Weights of a small self-supervised image encoder.
Data: trained on analogue clock faces, 195000 training examples.
Rows from block 7 of a small self-supervised image encoder, named by matrix and row number. Rows with one number belong to one channel. Each number is 128 + 32 x the weight over its row's rms, rounded and kept within 0 to 255. All counts start at 0. Numbers have three digits each. After the name is the row's rms in percent of the matrix's.
After each channel's rows are labels from the 100 images, of 14848, where the channel reaches its highest value: "top examples" is what is common among them. Only what is clearly more common there than usual is listed. The data: analogue clock faces. In brackets: how many of the 100.
# sq0: squeeze pointwise conv (model.blocks.7.sq.0.weight, 40x160x1x1), inputs 40-79
# e10: expand pointwise conv (model.blocks.7.e1.0.weight, 80x40x1x1, transposed), outputs 40-79
# e30: expand 3x3 conv (model.blocks.7.e3.0.weight, 80x40x3x3, transposed, each kernel summed), outputs 40-79

sq0.1 078:116114184093096084104106150178088125108157081183073139111131099106192124124141113125116087076132159142180115083104083068
e10.1 121:165050094093080186099104177107092114122131094118139129128133145073141146103115157128160125101142078140164163119074109176
e30.1 103:142141108084186096103126049104082152127159133160163150122096074143069132110141109130153137096099181185103156133154133117
top examples: dark face (81)

sq0.13 102:140165148109099126123103108141092121122083154139145115166123143135120144097123098144126165182102088127169128140115095136
e10.13 088:080159084117071123124064130119167107128166148087168087158112195132098112121113073172158137132110186084136113155095165135
e30.13 097:122112086119139163118119172071153149085075096061123175131137139133147172134158100111078065172156087029125090153123139201
top examples: numerals (53)

sq0.2 113:111169113118143131081184147233078134123133132087077072129125174129090136074177135135079124184096173127123150147143203145
e10.2 088:115197126166107153159090128142147081122122125139154133158164158159126105123189146090163092129097126076116099101130163093
e30.2 102:103111135126143128111116162063176159134072113121092151087148152102144145141163084096103116159099115096131051162095149210
top examples: dark face (94); minute hand past 2 (34); minutes: 10 to 14 (34)

sq0.4 105:135185078084068146066105086157143140058160142126101099134158156152075127141115182102091148120171177142101078147121131063
e10.4 091:171114208104123076136150105150121135104124177136118139133102126157161154159193148176138101096135156080122105164129087159
e30.4 095:105104135069121096126097113139167176131159092129157096132151127133140100174125180104096140109155143119077083103158146115
top examples: dark face (85); hour 9 (29); hour 2 (26)

sq0.35 113:136172085092141150115130074120135134152083092160138156129136111142117116078123147170132155090115115117122139133089127118
e10.35 072:131134174120140158091112140147138135120140109135118104155163074212123124119170130113070133130103144080076135125184110081
e30.35 093:105147130126118108191136174136157099137098111116125003144129106092099090143108145146142140106074163124171138082145149134
top examples: hour 12 (43)

sq0.10 095:115148160112145154147124118064129121152118116145164121143123135107146158108115104153136115125160139103138125119118161099
e10.10 094:122111135142155085118113121185154182085176075142136139177064082154124154100093096081168161149131149139148142077105141140
e30.10 109:134130110085100116160185130119095125147061156077090175129144119114123124102053136114100167125117114096113159087166138170
top examples: dark face (88); minute hand past 9 (33); minutes: 45 to 49 (33)

sq0.36 099:120123100097115143111164174103119163160130046071082138127064221137160072029086166112119164106132129125103084101094177147
e10.36 093:127183159173123102136164147145144140136137173127133160146072137218125067095148106102127103092098164114161096174139131117
e30.36 082:105126134184133079058127125117105169132162108104072064173174087134106148111079107090146116122130194109167079122110153130
top examples: dark face (61); minute hand past 7 (27); minutes: 35 to 39 (27)

sq0.38 080:093192143143133110106078109077118139117142106111221112154126100139116186149082099130093174115143129133118160155199133136
e10.38 107:135101144060096167146159113117167134081094153185091100157121122125077079213133130026158145098168120098126106098118092143
e30.38 097:148163141078125142103116095153099104096139102129133169046148103173129120086130116162122117107145085162123100111096142126
top examples: dark face (83); numerals (62)

sq0.8 109:089107117159113156101103147133152159127152164108133076119138126150113150140103142100129128136156129087163094151167109081
e10.8 088:144131075114110097106116096198076144089119136120094085144063159201109112128156098154132136138056156089128060100147102108
e30.8 100:146082150193124085139145163124150162172164128139144117123174123121169106184202124134115106170146172107072133110103145152
top examples: numerals (74)

sq0.11 081:125157154137153097118114187103090140142089107100083125199090184106170115101148077141103183142100160111125108069111129157
e10.11 118:105174133161116159141116116049183116139134082149107121137127098105099068097132095120140086132128126168100095188073137090
e30.11 090:144128165111101100057147082153086083103107087106072150127174106149104127097078107108128061106149143109098136138187119119
top examples: dark face (76); hour 2 (38)

sq0.7 098:124149138137178057150143160081089103141107130153121131155082110064108136128171137178108109101113114114091125035133116145
e10.7 126:104138109127099164153095154089146118158123134136116135133161135073116155086154133120165048147207096189139168132096209127
e30.7 061:116149110070102158111105128159113089141123146109058120097130177175110113113052161104095188085146127146145147114154107121
top examples: numerals (52); hour 2 (26)

sq0.27 084:141141143119148097099109096119090100110185139151150113120113093101088160115155128139098102143162171135136156116115106116
e10.27 111:149187080096113074154153140098131140182115111149070172136193152100112136138145112160097163143194079130118145099126152196
e30.27 102:118165130089091089174140111091112097121143130131174161106134102060115092146091236161109156054146140167157147093110151153
top examples: minute hand past 3 (40); minutes: 15 to 19 (40); hour 8 (34); hour 3 (28)

sq0.28 101:133137133103118105034120123098106115120107171113156138150128101125126161126195133114085103095123172164103051131109092202
e10.28 110:177157098152147111187098116134105090141119157105174153115121232105120112195086116185109122157143115138138128119154162145
e30.28 099:136103118180091159119146198065102053146190138103161153165166114158200161080180104169104124129127138141117170129118137158
top examples: dark face (99)

sq0.32 107:150139079055119124099130068134138133097085195121112093112140167132120101098071116154084143118155139112128133123126180085
e10.32 104:135090152116124159118127150141132143086180124123093161138120130101135174106145130170140149141150015164113131166129119094
e30.32 133:144111116109157123110135099163117143099173101166163218125117057145131112126115125151108067143148121175030184120083129081
top examples: dark face (100)